{
  "model": "audio frame classifier",
  "input": "waveform_16khz",
  "num_classes": 41,
  "output_stride": 2,
  "activation": "swiglu",
  "subsampling": 2,
  "kernel_size": 7,
  "init": "kaiming_normal",
  "residual_init": "none",
  "eps": 1e-08,
  "epochs": 26.2
}
Rows from block 12 of a small audio frame classifier, named by matrix and row number. Rows with one number belong to one neuron. Each number is 128 + 24 x the weight over its row's rms, rounded and kept within 0 to 255. All counts start at 0. Numbers have three digits each.
After each neuron's rows are labels from the 100 clips, of 14976, where the neuron reaches its largest size: "top examples" is what is common among them. Only what is clearly more common there than usual is listed. The data: strings of digits, spoken by a formant synthesiser in many voices. In brackets: how many of the 100.
# gate: MLP gate (model.blocks.12.mlp.gate.weight, 768x384), inputs 96-191
# fc1: MLP up (model.blocks.12.mlp.fc1.weight, 768x384), inputs 96-191
# fc2: MLP down (model.blocks.12.mlp.fc2.weight, 384x768, transposed), outputs 96-191

gate.712:138164136090150126142125118114112123102149092135153099128150090112151149116119121119136128125143122106104143109161127125122173162128132172107137142125181126150156105101115119127117074164130132127127118142128091095162097098086095116141110163108135130104112126125109171145086133149128096120
fc1.712:141099125139106164113128134196139137148124189137096127127087103115099171140121128119128080109086117149143126114149150129203087119136137112101126119128143141120067133166113157126109153183105101105158150133120088113092080130127141155102183156107096144097110143113125131119132115175159138140
fc2.712:141118130127108184197132114123146123106132158140090146129116116141127073123145112172151100145160121067118107157153145050117121137120112151127097166143106126133133101140122130152127149145125129160136146135124106129152153150134121116132119118142113147119121110142127114137166142135126108079
top examples: "one" (73); last digit: one (67); last digit: three (31)

gate.535:160151132112091105149132147179126124123123123124121128163100144108117096118118097102137132154127147114123109139114166098134071161131095128132134141122143109138124123125138113162156119150084115103058135150133108118114133112122114160144131102127069130139113144105097175135104133099130143133
fc1.535:166126099119112126154124156182123133178127125122124150120108114159116127129132097142110152131115156126102123101060158134142099184131091121110125121151114167115113190138139139152123127141114121093106129146146105093131129101161134092139140104156126129133104159131115173136126146143102075106
fc2.535:139118146125147101078127092168137111136121135148098144131117118095145087118159183148131127139118130148105154131100121118133154132128147157122081145150166108155107136123151100137158137155149138107150085127090210084144085147175123129088104121107125151155140129125127109136078130147132141109
top examples: white noise (35); first digit: nine (34)

gate.536:163173115131090137122116110080113100164117130106143153117129123096147134111082110164103116099154157105117152133116149144134126161118127129129132134101126131136115107111109139156163122151132100203141130116139097137127121129147138087065143152127125106080164174127123162125113129125107092120
fc1.536:104134114078138190139142146145134104177136129134125132140107161121100117137135157087139208090117129147139053129068087090109135102125124102157127123123103149144131123149160179118160092126143112110155126107134157139152113115129154155169096103116113112099140126181122123121117167149121152129
fc2.536:127092135129168145126143126092114141158100072132129156112135138114125137129115103094079068074109139165131143101131095200136119132148095154139136125104109136110105127105130127153181105112164119128099108096140155104145129087148131123167157126135077119123144096108144123149107098118119160117
top examples: "five" (95); last digit: five (79); first digit: five (27)

gate.472:111142106129128130140138144156140116145140108104090114144143109103117154142099114128132128113127128097141095127118139114144131115145102149187100176153151134102127130153164104120146129134131172138110103110106150126067143130150127112128115093133119124133121142135135144123101124131140105126
fc1.472:125106131144087145126132114092134127144105133148144137146168113123144105136088149114102127103124121108117128122126144074132157148120095153089142134120087145146151114151148122134199124138116132115164131119136113136101124104118096133172195147116088133169132128107155149122133097142140098142
fc2.472:112094132127142191126128154144140129137123147096144194113143118123123123150121146100151109092097140087102127171104125124106102153143113150139156127117091130137083141084138146100154149145144130184163121153116138128176116074130128119121094123124157148116113110113149130157173102166130091119
top examples: "six" (100); number of digits: 5 (47); first digit: six (31)

gate.132:150120133119110134136138146112149095122141128136143153148100098141067137108131130081116158137150147135097131096130109157161179146160171136073093130155130130147128144064130135142131150118101148106125118138141118128065138144086166123132155184133141116134144120148123074147118167114097122099
fc1.132:139109131135138117138129164099115061105133134135147163119127103105124149124116121084142138128119118121100113156102106152178133105131174126102096132125148099125179059133092118123153145097134121141150147144130130136183146108218144136127143117113165109130117132102099115123141148101210177144
fc2.132:136080133114113106143129143167120143163160098114135154125125130140100148121137118122137164106156113199128132130149106166134125092151107149132102131140106102145136144085142090105110118153129141098133152136099163160123099074101137090168105131153120100115117102130140132106114084105143170126
top examples: "five" (60); number of digits: 5 (49)

gate.18:142181120141118092140131120130125116123119101095127126148117120119154127130130135104125173136133111119111107131153128117108176103145152106091151138126117178148116122117137076116109099088144169170145114133097115109177097147086109149157117140117139135104126138154123113113101123097151156133
fc1.18:131193124150119084111122092148119123136079124123123159148178117142112093129128130103116122136133124116116130166176132103094108172125145135049109114103158182137134092133151145124148114106139163152189101111118055105106123152133085149073099091144207109114099117120127108131126126164116098129
fc2.18:123170126153093098131153117091135135133193162158176110082175134106127172108106137127159137146112141075181122137131159106110124126128158140125158103116115117095122133187138082097135085149143110148126132109145157167130100150114119139148101133112127092116099101133120104073092119145130100127
top examples: reverberation (68); "one" (58); "two" (58); last digit: one (45)

gate.394:191135140126155076136125114097117102135159113138131117123065132105129152134131115094151111104120107129120133129110170096153127119120098153139142159150119137096137137151144127119115160153153152072158136166119158114116124098160091130145142087155154123082134172125151146146101125136170172123
fc1.394:135179109119107118119111129088108129167123143133142111127125140138109142129144105144146125145112123136139120142129102146099141087137137144127134123136113127117098095147162163126161142106108131154138098123121110092157129117147096141164067162122115063178167096166135121130123160102192140116
fc2.394:135139084135112170174149140141125125126101164132111113112129151155128108124126157128136129125111122141107130131120130106143128103129145133140137141165078113144121131083151145111170126155163130064125138176125098103125171087134126089126117125109121063129156154120102136161151148118150115138
top examples: "eight" (100); reverberation (99); first digit: eight (40); last digit: eight (36)

gate.616:174075097116149160118131134071162118129162137125080164173115126117076122136143092160100110135149099132150118107122155156139080157118106115121147134120151110111105097123129115119126110114147193143089086119138137094086111080141138107159136113159133170125098152110131101144093147136109156083
fc1.616:126094104107155192134124112153135106138095096138140132111107107115136109136111095151142131097128143118147121131109110113152075104162155108128157130155137110134138117100135131123144139102089130087063157141114145113048113124080143111151112097184102130115164138135141152123138145165110113118
fc2.616:118153141120155184167135126127140113103177142128135108125201111125149079165142144113189168113131138125125154107121109189120128149098143125127116089121106149128113118130135146175133176124124134125159132100101101141119112124143115149155158118155065084114152138156137142127121123165137075136
top examples: "eight" (99); last digit: eight (94); first digit: eight (39)

gate.103:159142147144192106128112093168127127161158109088099196086146144155144068151142119157131078121108131071081143135111139123168083125128143107124115123139085178151176118115132099134182182143114127098110121129127108125120120165151125113096152116130112155164148133094151113113156175127122097116
fc1.103:121200117115161120136127096179133110151130109119080166133169115146127101094160112140134123157120122136111087132178097121093165174144126083163140136132154089141165164120180091134149147153127172116183120129123154106158124090163104091171167071110119164150130144148105112151120144137095104124
fc2.103:111120138123123163114085108115114143160147146148132122130146122138122164134176146176102086148113138105121115136137129154127154134142122163123131106098131145094127139158142106135160145094130122120128108107125129144168116225122128128147121126142141162120096107141095148123089148133111128115
top examples: "eight" (80); last digit: eight (49); number of digits: 5 (40)

gate.617:096096147181157128127117146125132133098083097128117111122128158106095090107163135126117124101121116151114082147148165160127092114152108134165115107107161155131150122131127106122100104109143134127153134106151105147115122110155157179094143167135114146182109124101159156111133110089135116146
fc1.617:132119136142066170131145121149143137138108168117132096136125131129170110141079127130118129134129134148148167130166127158133100129110121128131179140130125123121108222093123099141142133139097124118142122144120141104119134184120085110129152079143105086106111133138106158166137122112167157119
fc2.617:126152113144187168092118142170128129130143165144080169121122132119102130097119088110082119073093116107104113118143119107132117121126090140132114111135089132121097116153099130156133134160121132118125121105129140179134107097151136174161179133055129055114097101095112101104053119129135152119
top examples: number of digits: 1 (43); pink noise (32); rumble (32); white noise (30)

gate.276:139129096122138123148124125149129112067092102119125105120184124119168108148150104121136108081132125131128122116129135146088164140144101120113110113153108109178137120140113138132113134114114121138105157138107154087204141186103157120176090091114111125139156112157116120119123158118132111133
fc1.276:173101101152117217120134164149136102151058143130105170089123159110124154130125112110147110145117099133098122118163120149133129124155153096137116121137141111111076123124150163125131167128106127117108140121114091108132098135106160124149161109140090136115129107141157153124133144121120126171
fc2.276:124130105124133111153202107099125128133212138144114128135100105151130139159150121191056111099155145122131112173142124072105147107133086103133174164141110128136151119137110166091097157119115121142090129145136136113110162107102131159141124123146082203129101119117114124150155112133105105166
top examples: "four" (93); reverberation (86); first digit: four (40); last digit: four (38)

gate.290:121102128089125135136135170151119146132172151114205151114132090119104133125176128121127097132143109098084127116116131141139106102167145133072152105124148138122075085110128097152126157084081131142147130130124111159154096170109117135137168133134156121188120116143105111124127131048117141126
fc1.290:134146113093092113134122117131155120125161140144128146108107107149125105123171132104129108142128084133110087103174108136124087062168168096117109094100154125128108141102081068134108154132125138136158142112136191151120072143090120167139164141129169118135156121116111095104115142132124119131
fc2.290:131094131133155160157136108122152104120134118112076162127099125097112149095112158147089107126156101140102132137159123151129110148150134089139085111129058099091114138141123174126168141127125155117118129149146120122183136108095114110106124149142146129143148101161130133088124175097118105107
top examples: "seven" (100); reverberation (68); last digit: seven (65); voice: child-like voice (51)

gate.717:157137124079104162110126138108122086147164097140114141130122092101134118132056130077171166146148109111131106137113131095184143095129171114111130147127160150146106099094148186110186114151109133151112070146131112119139127092164123120118132121115123153112192090147138064130128124151108140125
fc1.717:104130138124113132134129149130109147161106109154161098118109113153108173081122149073146076130141133093141096149124136136084086124146175143132087112139170149152174147112150174112157181112102117145119074123123076098120108111168129110152167134157149143123131124117172103135132141103112110151
fc2.717:120100108171160080134112154161138156112150084108120144124104129091146130118112142119112173146149145131141146189092112153117107106100124151139137136128116126115125135126115110128154122108114133109110112109124102141122150098105125099116102122082116093112158071098152109180140089120161119144
top examples: "two" (79); last digit: two (67); first digit: two (26)

gate.716:151139112070119090144139126120139132079118122136145107136126120140135139131111121157153157168195140125181126127144125130134122158133128155115132120126155136090110180140133104124150157151135097119106149108089123119070123080146165125095149154113115153095108102142114153117139148156090113114
fc1.716:130167146118167127130124193163116124124153140148155147132145118131071127087114103100119112074120137128124136126149152096123163157165119124124135129129097171125136096170082128130132086139085130126083146135129089143141095104075103109142134155128088137143109128061124141108137098125129090136
fc2.716:106115137159145145139153055085134126104092151131123125158151131153145168169095142091128104125115109097153120089136118147129182139142136104119144084137106169116115136101158172179111101091140138091133169142124169092123100146121129154144104129132128134121109140155122157090192129144092113118
top examples: reverberation (88); "five" (81); first digit: five (32); last digit: zero (31)

gate.415:148122123114129138119121153083138138124131162113135145118130113107167126139122150161110078121145118105130146122081163125138102121124091132145160150124074126140120106083170112143158153118121155120148131157174130113047079149139142117106135088144122131136158116145126144128088129146054102119
fc1.415:125113136072129157119136109139139145157142131108108124094140131129120089133151129112122101070133147135083150125125165133128177127118136105115123105158112147139141152126136152131103101118118133101086103103140107107090108123060126161112134137155111116130145156126131119125113135125138151158
fc2.415:126171126103152194167121135133116128118122114107080090134165136125137093137138146155112097078099159120095120099145173066112131178094127066134205106125115137134173151113120109152116137114129123131125108092130121100168116130170133151077187133115105174134145104113100119124178117158152113142
top examples: "two" (100); first digit: two (68)

gate.488:171115117152121098143124134051120086112125105136129109154122092081148086097086146074142187085169158127132170103151166142151133155122119124122131155141122107130115115121088073138092146154108121136107110156148147131130134122135126118129178105167115113142104150087134124131131112123127154131
fc1.488:173118176133128112095122134135125141139091121091120131134128102130104150145117124161141135135124119168076144160095120129132160138148145157102103124119163147137158169094154133134115128147157137124172147116150163108119105138125150103102110174130131160122093143164105095127155136160129071113
fc2.488:118121162147149163103121098135129113185172137115143128161107128121114124139136175123159091142152139117165130149134109047138140165143145137131129135166130105141167124083131112145133207142143148161159146105098145134132068124129134123133129123138132163182117213124134102082132157164104122116
top examples: reverberation (90); "three" (54); last digit: zero (33)

gate.269:115148125158094146133124099160122143103093153118081086155142106110135095110105118128117125116126113140131121138141135200172101173134129139130164121109087141095103197091109106131093109148121128108157135131070188133088126096075110140114141087111119141156097114135132157129123130130115113127
fc1.269:113142151156129102118129126145116134137189098109138163100112159134097154124131116139171151097177150124120170146076120114132093098162105139111129126134131169108121041136136110135134138139131119151085137121130138158111096116137187100134123147124119158120122087134127086119141111136092174128
fc2.269:126126140135166112090128107162141124157157126125115094126173123135125076130152128125128083147137123177116108125117109065115132115107142103132170146111103124134160117154181122138121148168113135125139150110116204088151113157106146177080076104176163174116109153116164121109143143145112122162
top examples: "two" (99); last digit: two (96); reverberation (80); first digit: two (36)

gate.408:131126105126077087116133132096140106097181110140091116098122091147106166172116133117107173105123118139108143080107125171144135127123174111114160124137155104143086191090094176138102147099152120115141091136140152135116082131105089109151070121189144150117153125190141111124118174112080155132
fc1.408:130112139095165100114145115099118129124123151128114139141125102138162128089145121140135198129087113138129101157122160118093120129146157148121122134137121146140175162146103128131101169098115142128137089128145125151123117102128166169131141152156176147119102143096129108130137123138134162094
fc2.408:143107128144105157144098142179118127116166134149108127147130140135104133132164112112146117143122105130152134090147182167136130131146168149141105161105124121082133152155103065137137156174124137114130079132135127091154125165134114045131096131123123119131139107127125110114103140138147131143
top examples: "zero" (99); last digit: zero (86); reverberation (79)

gate.260:091144090138121137101143117164144116130138144139097114181151139116163093103117131056145148115099081098155121127136107129140106119109122158162104137134158125136102128081149092108156131145131162088120122121133163136155090132144089129167095138110155127131085144181123137109119117138133137138
fc1.260:118120156150130101102141156160158169120054115136160107146079108146170125132119116140142117181140125150138166129105135139124131096130154139110120149129127096140138142077158139120148122098139118146147133126144126116139117125121161123124142126079087103081109137106147120169185140136066149103
fc2.260:106124111140112119136101099136132115178139140105121132128081117109111143124110123117125067174115116078127128121135117082118114089148127120121096110126190150151142109154124088120119179118141122178155136123115190144122106108072128130139106122104174123128162156119111145072163115172119085147
top examples: "four" (78); first digit: four (39)

gate.162:136131150187168090128135118118142128125093119158130081108134118146114086126119135138132139197121130113120149140145095134134090154126159159125138126118130136139148139066133103120148175159143104115061130133142164118181092128197152131210192111120163137118134136144123136136119136143105164120
fc1.162:128141133166125108131127121096136133127088152145127083127174129117106142135126121155132115103138134123087134120096150171118135158134078126130113127141101123103202114112144138144114160123126173126067127126150146114141105123160131131149149177114135096178142145136134125117140130136065131130
fc2.162:126113129157158165070071133108138124121114105120103144140192120131130107165138133107135075144112117177133101142120109108128116131169116134137134103113118116131170128171125134078149103139127138125123134115114117135135102110087115149139145127147130102129119150125167119105175127136134125119
top examples: reverberation (88); "three" (54); "six" (53)

gate.684:150094100087117124130131152117106121141102114177144107111151134107093117099086135150143133120115113109128100096144138082170082154173153150128143132124110123136130124133126125109146134133131146172124157132146109128147165113111164141150090138147141134146097123108125165109162123157179119134
fc1.684:127116156111130153082112112142138141138147112152109120097119086117098115129127135123107145115137136147118116119107169141135129143116140103147132092185082138114072139111108147136154126100098109176122114141102149134059112054109075117151138083148111138120094176172128143099175123075127115138
fc2.684:150146127108151132137115128103131126153155136158143131135141120120116114096096128105142126135121142079129131139122096108113120098125144136127121122108155155140104146110145138138172199102127092136148137118179131158132205102126123111152089118136171134155152117103088124131088092150133127144
top examples: "five" (70); number of digits: 5 (40); first digit: five (27)

gate.285:128189144137114150130136151093132091125112136126132094136081106132117185149178153145131103149117122135171119079115131190120135110084147133174117144084139132103119134136134118148113102119139127174091125149190125120145116114118066118128111174144172107110128127114116182162072138146133114117
fc1.285:100160152135141116141108095148151161136090122101164156125126105153061140097144140111142107073150160123105155147097184154110146162110136142107110059111137138137142137116118123111146115110119106089158177109148077091146123119132116163076129136143096107199132101081152168130134102134116131117
fc2.285:152139124189102175123140137081111109133160125125131151121117138125148118126101129140149149106140131147101146126093149080115111147120159128123123162121107117140144119168118106167121199149131147119120107119127067148149097129145117132125115119128159119131131115180117067065101117179092152121
top examples: "six" (74); last digit: six (67); first digit: six (35); last digit: seven (26)

gate.326:127125134166158108131130094073128129116134121133124151136130132124131078132139116143130218106129120138122110134131143104141134142134105133145101131126113140136175125130132131117114122145133148120156103124104161122126121122148154195154110139105120144138131122111128133131130129159000130134
fc1.326:131156132155111119128128105185121124122125120126139174131124099125151135129106134153121124143134125129169158114115108121113117170117195135130145132137133134116137167130143124127131130137114134138110123142127188132131120154131114092163118132136106153132130115150142126114130127137102121119
fc2.326:103180128115255185095087142141131126128186114142084141125123140130121126128097129119110169129106151114109134134145105118123117138106148163143153135116111128115100144167098147242151142130134134117132141124149164158137139146154121130136136159140127119109154123118121114137051143128100143126
top examples: white noise (35); pink noise (31)

gate.380:089143173155158114166124118171125134105108117152149109134138137119097117135164136099141115138168134110136101137140112130101127130112107137133095086136163119126177086118123158092089090152191113110120162109153143111089161055134134116103163149109135119156123134130119127074176115139155105120
fc1.380:113160136162135119148112076107157131137129130132122099136085115135143162131150142147128128105126127155115177113097107148154138056099148120101135131126127114117161129072140151133070122131107137087128141129121159094162119127123141089112127086140192108108149124153153107135138130160149157120
fc2.380:129119125114110129024081155131126126119118096115144123109120111093115076139118099103127101114109135090150132070111046177110128121134115111125125140135149158112146124175125142101088139112116126142139132066139094165098086097078138212115146126169161121145141129132163118116082141154123131158
top examples: number of digits: 1 (41); rumble (37); pink noise (33)

gate.160:150147129115099203114137137089119153113125112118162071141136122130094121120126146186140107135140134143139152124123171148187152140137171119118131109131113108160088129102139091142179078147101110105140138138112109076106116158103101134088148145130151141114144122131128119126124124118090154147
fc1.160:120206127160114112112137121171121138157161146097108115117138157139126096109121136158148121205150133114133146146167150163139146109114128108121152154134109137093120142130102089135107146158112108130167136091129132101131095113144114133119132113124161137088081106149106133132175116080103109148
fc2.160:137141127136076158127132094129129128156128132160091152162115123126133142096127108146133164140146118152095152132145141137152135137145151124123036101125155137105127135143105098095146158158122134114125136147112099153123119166126108147132088147138142161146129143156119139114149161092121109121
top examples: "two" (100); reverberation (63); first digit: two (55)

gate.371:106152119098092175125116125135148122117108173117107092147047124120108148122120155125123118190153124130132125098150091120139113128096163120122157128121113119106123157128134110146130114118136173133110128162128141121147091131117104149184088128112139090116095110145095182151099131152109101134
fc1.371:118170126128134118123126127091114124146156148144123091109073095134192127106173122109150156214126110172114139121114078117107099070141108106152160135133142174107090136135122117115132129115130134171137066131126174093144071182155095152130126117103122129064167095161099113116148113099127139143
fc2.371:107135157102150090104119114073143125109136096116129098152145143139103160070103152113143100158166144139148129179132103116150144161106153120119124115148139100127108103154120131110141155140113107117134126126128184153132136082121145122125101123136154138127125167085139135128151163093115137106
top examples: "four" (100); last digit: four (96); first digit: four (33)

gate.503:173121151142142139115128118145135100121156129139127114150114139076172094116056135146109191119128128148071104122133101127145142122155131138140165162114145150101098176106153099096103128159171145170122102096158156111151122111128136114135137148103136172106127137156101112104150148113118142124
fc1.503:145094152145144093129118152150144098129114112114154132114122163149114114168114151200134130062162114140126189095102148129137141151102122129149094127131126091152126144107135132126128121117121133138060132121126120141103142168172096133141114169138144113138131114146108111114124121081121117143
fc2.503:096110128119141092176110095153108151132168149126069112100107142184134188116173153158119123100161135156126109166117134104153132104127172190121130154150129114109157131120092111139097160104081142096132171126117152087105072122126157125097155135144126126142135173092120151099136132113135136122
top examples: reverberation (98); "zero" (93); last digit: zero (52); first digit: zero (37)

gate.477:138143123123090112118119068127122126138101119152156123137131133114178147165099132137121138176121117095109122134156111142133087172116121099097136109155123154125087129108103098127153155147168137172125125150142131119148091162161137156146131120160168105146118127158150148117101115148144106149
fc1.477:138081093139117124154125149119126137119179148119068140143136147152152091134142100151159131120096149123157156132158140110117131127119123153138139137138147139156108110144084077116119139142113135069163099112085155134134112137134154105113105078068153132089113089121107124114151103139077181112
fc2.477:147085123110150131105173107132122133141169116137170124130148120147118159110118128127116073067133146165113132128144098142121115102152114170128172111100113121094143147085136146162132169112140123128132118113143169145107161103117135089165131132105142114124095118148124133059104146135103128119
top examples: "five" (62); last digit: five (45)

gate.551:121156095141123147130140114097168123094111149140163143135147090140148134142136137197116165151156139129121106137170115121135183154125135146115136192124129114144141119118144071125155092167097145084102161142120188152130139129130104130125149123127120063096110119138102120124105136114127086097
fc1.551:123126117119128188141131098172150098137149134124079105119152107146150144130113111137155140191091130107131062139105101111174105140139156112150138097131079130121139150115176135130133104149157107145101104136122102127104176108099129133124093143088062128134105121134111154107110122186137171130
fc2.551:160140136076107150163151157099111137101103115134169085063095103092148138170155115115102112109107102116132107124143097158115114122145171151122206111158121155112124131075108154131115089190107126107123132164070115077115095102158134099066117097134120153140145128113130135172123141155146129117
top examples: "seven" (58); "four" (54); number of digits: 5 (40)

gate.41:131161119127089117100129151106122098187132128128131125146113118131157136121102137078152108119109084131104093122080148120144186122165131078160115134157141160126104135139193129131096152139128154149147123145084148120163105145090092155158112124139134120105172119136114149125115123137163139149
fc1.41:127069140182107146113134147129154132138059074141108127154090131118108119124152154156118156153085140173140124104115127137166076112137119127157137116092145114127127142103176110110096139141156099143147100124131167141097111138097135102141103157151118126094134126127137129121150123158096137133
fc2.41:091134101100186123107132083188111127105134083162139124124107139119139145097110143142133098188126163140157106149161150077127164124139095137123150128147102173145131116172144116092096164108154112116136108124176193154114163119137139166136154113125118134133120128120148120091117125149117107135
top examples: "four" (100); reverberation (99); number of digits: 5 (40); last digit: four (35)

gate.607:149134104084147105138120161062120121140157131084100119149095168113077114124139124119133145146108117129117129131156170189157137092151110133114147128124138117122110173124147119126132157158128148144139137137135127138133111115118133142151190110131136132118141125088118129130127146116128165113
fc1.607:098151108103102093135132127113137133117089105142152076127098163116150145088151130147129162129114116147162112128152142140142136101134138132138137105138123081085102148117140127132106095100093126121097154125120108117092114121144057147156134150186111115127104139130151170119102141081071155114
fc2.607:135151123117149200106148130108126137111112139119099127109115122088129100069145111135150108099132126089121095108127122114129129080115109085128090136121104128140120119158111116107152180152144129123133086145136110082154126088144123136132109113158115128116112108134133136109136113116123158131
top examples: reverberation (82); "seven" (79); last digit: seven (75); first digit: seven (31)

gate.715:184141123127126136145141102091124105112160143122143133118141140130168091133110170136110143116146136075109126121135119139146093173122167166099149131161067166193091126108152117153142080147142121117105113147128103158124141136142099154125114137092114111154141138125065142115108090109131126120
fc1.715:178163120118121105141124112145145109160141139159171144139133132129138143115041097135114087090121148145119121138143108147130153152136151110127145161155180112114090148104139096134132187158101117150122121126112101110118099117131121098083126152148116108049143114136102124160152135138121180143
fc2.715:107121140103138136163143124150108118132154141115100149124123137159142108132121153129126179092187159085128148132108103099117141172075116115123117148179122133149169143192139099106096119097132127129132133138161119153109119160112113106155175122155166158141135156072091117118171134093100110181
top examples: "four" (94); first digit: four (37); last digit: four (35)

gate.344:135124131139130074119133127132164118129113124116140156110157084132102159161111125094119116169152117143081152120125130131157191142102119137092109108141172089154104093134098142119156117143134128112089134108111151109160126156146092100111115153128148112096119127120102167132150142154168119132
fc1.344:099109129112125086169122102163120132168152151142143114148118113164140086126140118179111115085113138118163106134159084108116120114152142103110136105117113153114123157193141107135140104115153143156159143121138117187164134078115136171105136138117167173137122152095124124116123110114132119117
fc2.344:110143137106152113124147133145094161152112111126145142127110173131121161119135109072119129098140155128127137126116174147156119141153173172126183094117090112097125126062131149137124131145137119095129120143127147082131104158139139049111100103050100149126172086134166121090132128124132099110
top examples: "five" (99); first digit: five (42); last digit: five (29)

gate.698:137085131139148118143141086093134127104096104141130126148107176154105067148182151151134144120122131133147118179148121170113142129083139127110096134128114098174107158088151151098104120102168129098088130105167170111077142134128182164144092112130097127169123127116134141115087120109095114097
fc1.698:176128109131103115107145101125136110119136133127114180145171134140142099117124140152148174109135125113144142145132100141135153142106109140093139107136087130191092122135183132140105122161108167124075095140155145123064082150088131155186152134145084101166120177107142133126087127193116136103
fc2.698:131114114125145183157125126128136095147144168140145141138114133119127180123095100124136114089097132146146113156135141129148125099161140150144125090070108115127120104100105135188173137139123131127139143157112167113120123112145136133167105135133121129154148139133103141088095134147134116075
top examples: "zero" (63); last digit: two (35)

gate.766:153112142107145152112120148108086111134075152102110124117125140127128125135150120116113175155117100110153142130106109137103095151111140104148145114110114130117099071105158182113115154075103125165150084103121109122159118156104114121135164082116132122175129140145109112152101144129087145162
fc1.766:122174164149123156155130154151084121146089105100131117099118123123183147115119123124108186126137137157126123117125114077096113134125161125167120150104141124108130171102155138126116129156132111179122151125122135128117094114127076146149109149096089178136112110088097144134122162156121138091
fc2.766:131141142142084132033106125081147093138141129144115135098083126152122082116149114149088123138133110073109136134144150100104180158115110152130118077177133128150119159117135127175197079130144121109119107118115104142096121128124125162125108144100108177133166176127085148171122079152129130114
top examples: "one" (78); first digit: one (53)

gate.384:132143126115116134115137110125131144107094079122135111149109123127065098137133122092130140095126118124141112129082204125140123160129145102113132123101053149139140210134157170128088125135115157122166148135137195132113096119125096169108137115121142127152113120149125109133128133097161145140
fc1.384:108145131128091142132126159157129128145033127185116122160123119120097162139175129079129176162128125147159145128190120110172103110119143144085160127135145143109129171121155117137121108083119132144127100132138157104095132139157085147076139094150154099156092138128122160116133129166203138127
fc2.384:128115125167108161109100131109132137128219120120160145119112128144108171155084145160144079149126137133142129145127166011117112107155125174129114151099128128148101121153120118071157139110141133128126153139119095112121131123135120112123115125093116113123119115101099120066104104146118123132
top examples: "seven" (98); reverberation (93); first digit: seven (60); number of digits: 5 (44)

gate.416:152095165106191104122126117093116108132149110141121072140162140157127155126147095147099169152117122136131156093138192117140145155123135138110124121108135125174084128135145166153148180128128111145172067124107133090152114164139108134125117146126189145148081114118066158112152112148135097135
fc1.416:118147162159105118167105123147130133128173133137139110181126106140117121089149158129123171137128137117121139134148126151096115151124170110127125088095144139110124088149125093137131035118142134165111159154131127122121148119061151159124154155160086124146108133115125127118111114103127136087
fc2.416:131102145138137121074085137133136132127148109114120115092134133163132148117136105125128148168154101091142126087089132134124146127146159135123087127118126130103162162106158069149102120121115139063145146125137149107144064207116138097110114097132181174126177140146099145106138129125125134125
top examples: "seven" (99); last digit: seven (93)

gate.399:125156133121078151104130146110131122150122142129172104168109142120135141112066142089163085121158103130142153125110164105163122158105153162117123119130131124118092126112177134132106142153105122079108156143092142126135125108086091123183143108093121127127099104147137137107132132142153107127
fc1.399:131147117176153118152144181158132156132130117116167111124117110135119148095149146105154151120107113141140130132194135109135132098130112096128115114111140136139177173176159141142136129092145145124175149119175151097148047177102122142105138162130088064165107129085121150136106145134159147109
fc2.399:125157118154097138133158115116103133129167159091124147113065168134122117106132146161112174127146139174130142187089138128142133144109170123128095181145111095128188142162144136181085126160130138096152091129114141137151136156133133092122131119119127072120104175169123132156115167131114119145
top examples: "five" (65); last digit: five (36); last digit: nine (25)

gate.748:136133115133139123130117144146128153106154096111136153134132070113120138092143124131110144076129119148125113140088118180103082158144117143098123100129118111163110122147128151128135111145139147133178110130118159135115088126083157147131122114132122162140146140142159086107088134163149146098
fc1.748:115112165162145130136102099121115133161124117140131139098113118142144113112131137149128129130113159112125152143081128096114065156179156131143116141106106159137130124129170168135133101134187094166172160141114135145164158053154151097092134158100127143137140152124144135101099124164127105109
fc2.748:167093133160144093198162108090132120116126133124175118108125124140122176114109149116138172099127097107132152124148104169132163116135152122114189114108138164170106124078110122116117087123120100154124120104114125129109158124106129137164137127150114095129093140102139126142117148123122138137
top examples: "five" (82); first digit: five (45); number of digits: 5 (40)

gate.291:134098123125121186155116131116166143145135109142134077132147088110107137145131144153105156202148114160173112113163145089125149118124130105165145112121151116133159131172145141127129114076114139116109154113115092136114118149132160130071118089159170125152143114138075151127164140140114138134
fc1.291:129142141115113105146135103145101127150103124108161160118130092109111125119126164102116089119131150093124139122137143139088086148134184105109152114138128098153186066129214092157137114193115133143111148126142133136106126119096123110117124160163103150162140128121150160100117128146167101091
fc2.291:121072149115161167067146136145137117154134164120099105137126139116140128155139126113135145129136139180124151102099126160106146146114123141124126162138128111155122108100147086118125156120158143113114094154122175175134119105125129144087091114159166146123134120104147144132097115153121116119
top examples: "seven" (54); last digit: seven (45); last digit: one (27)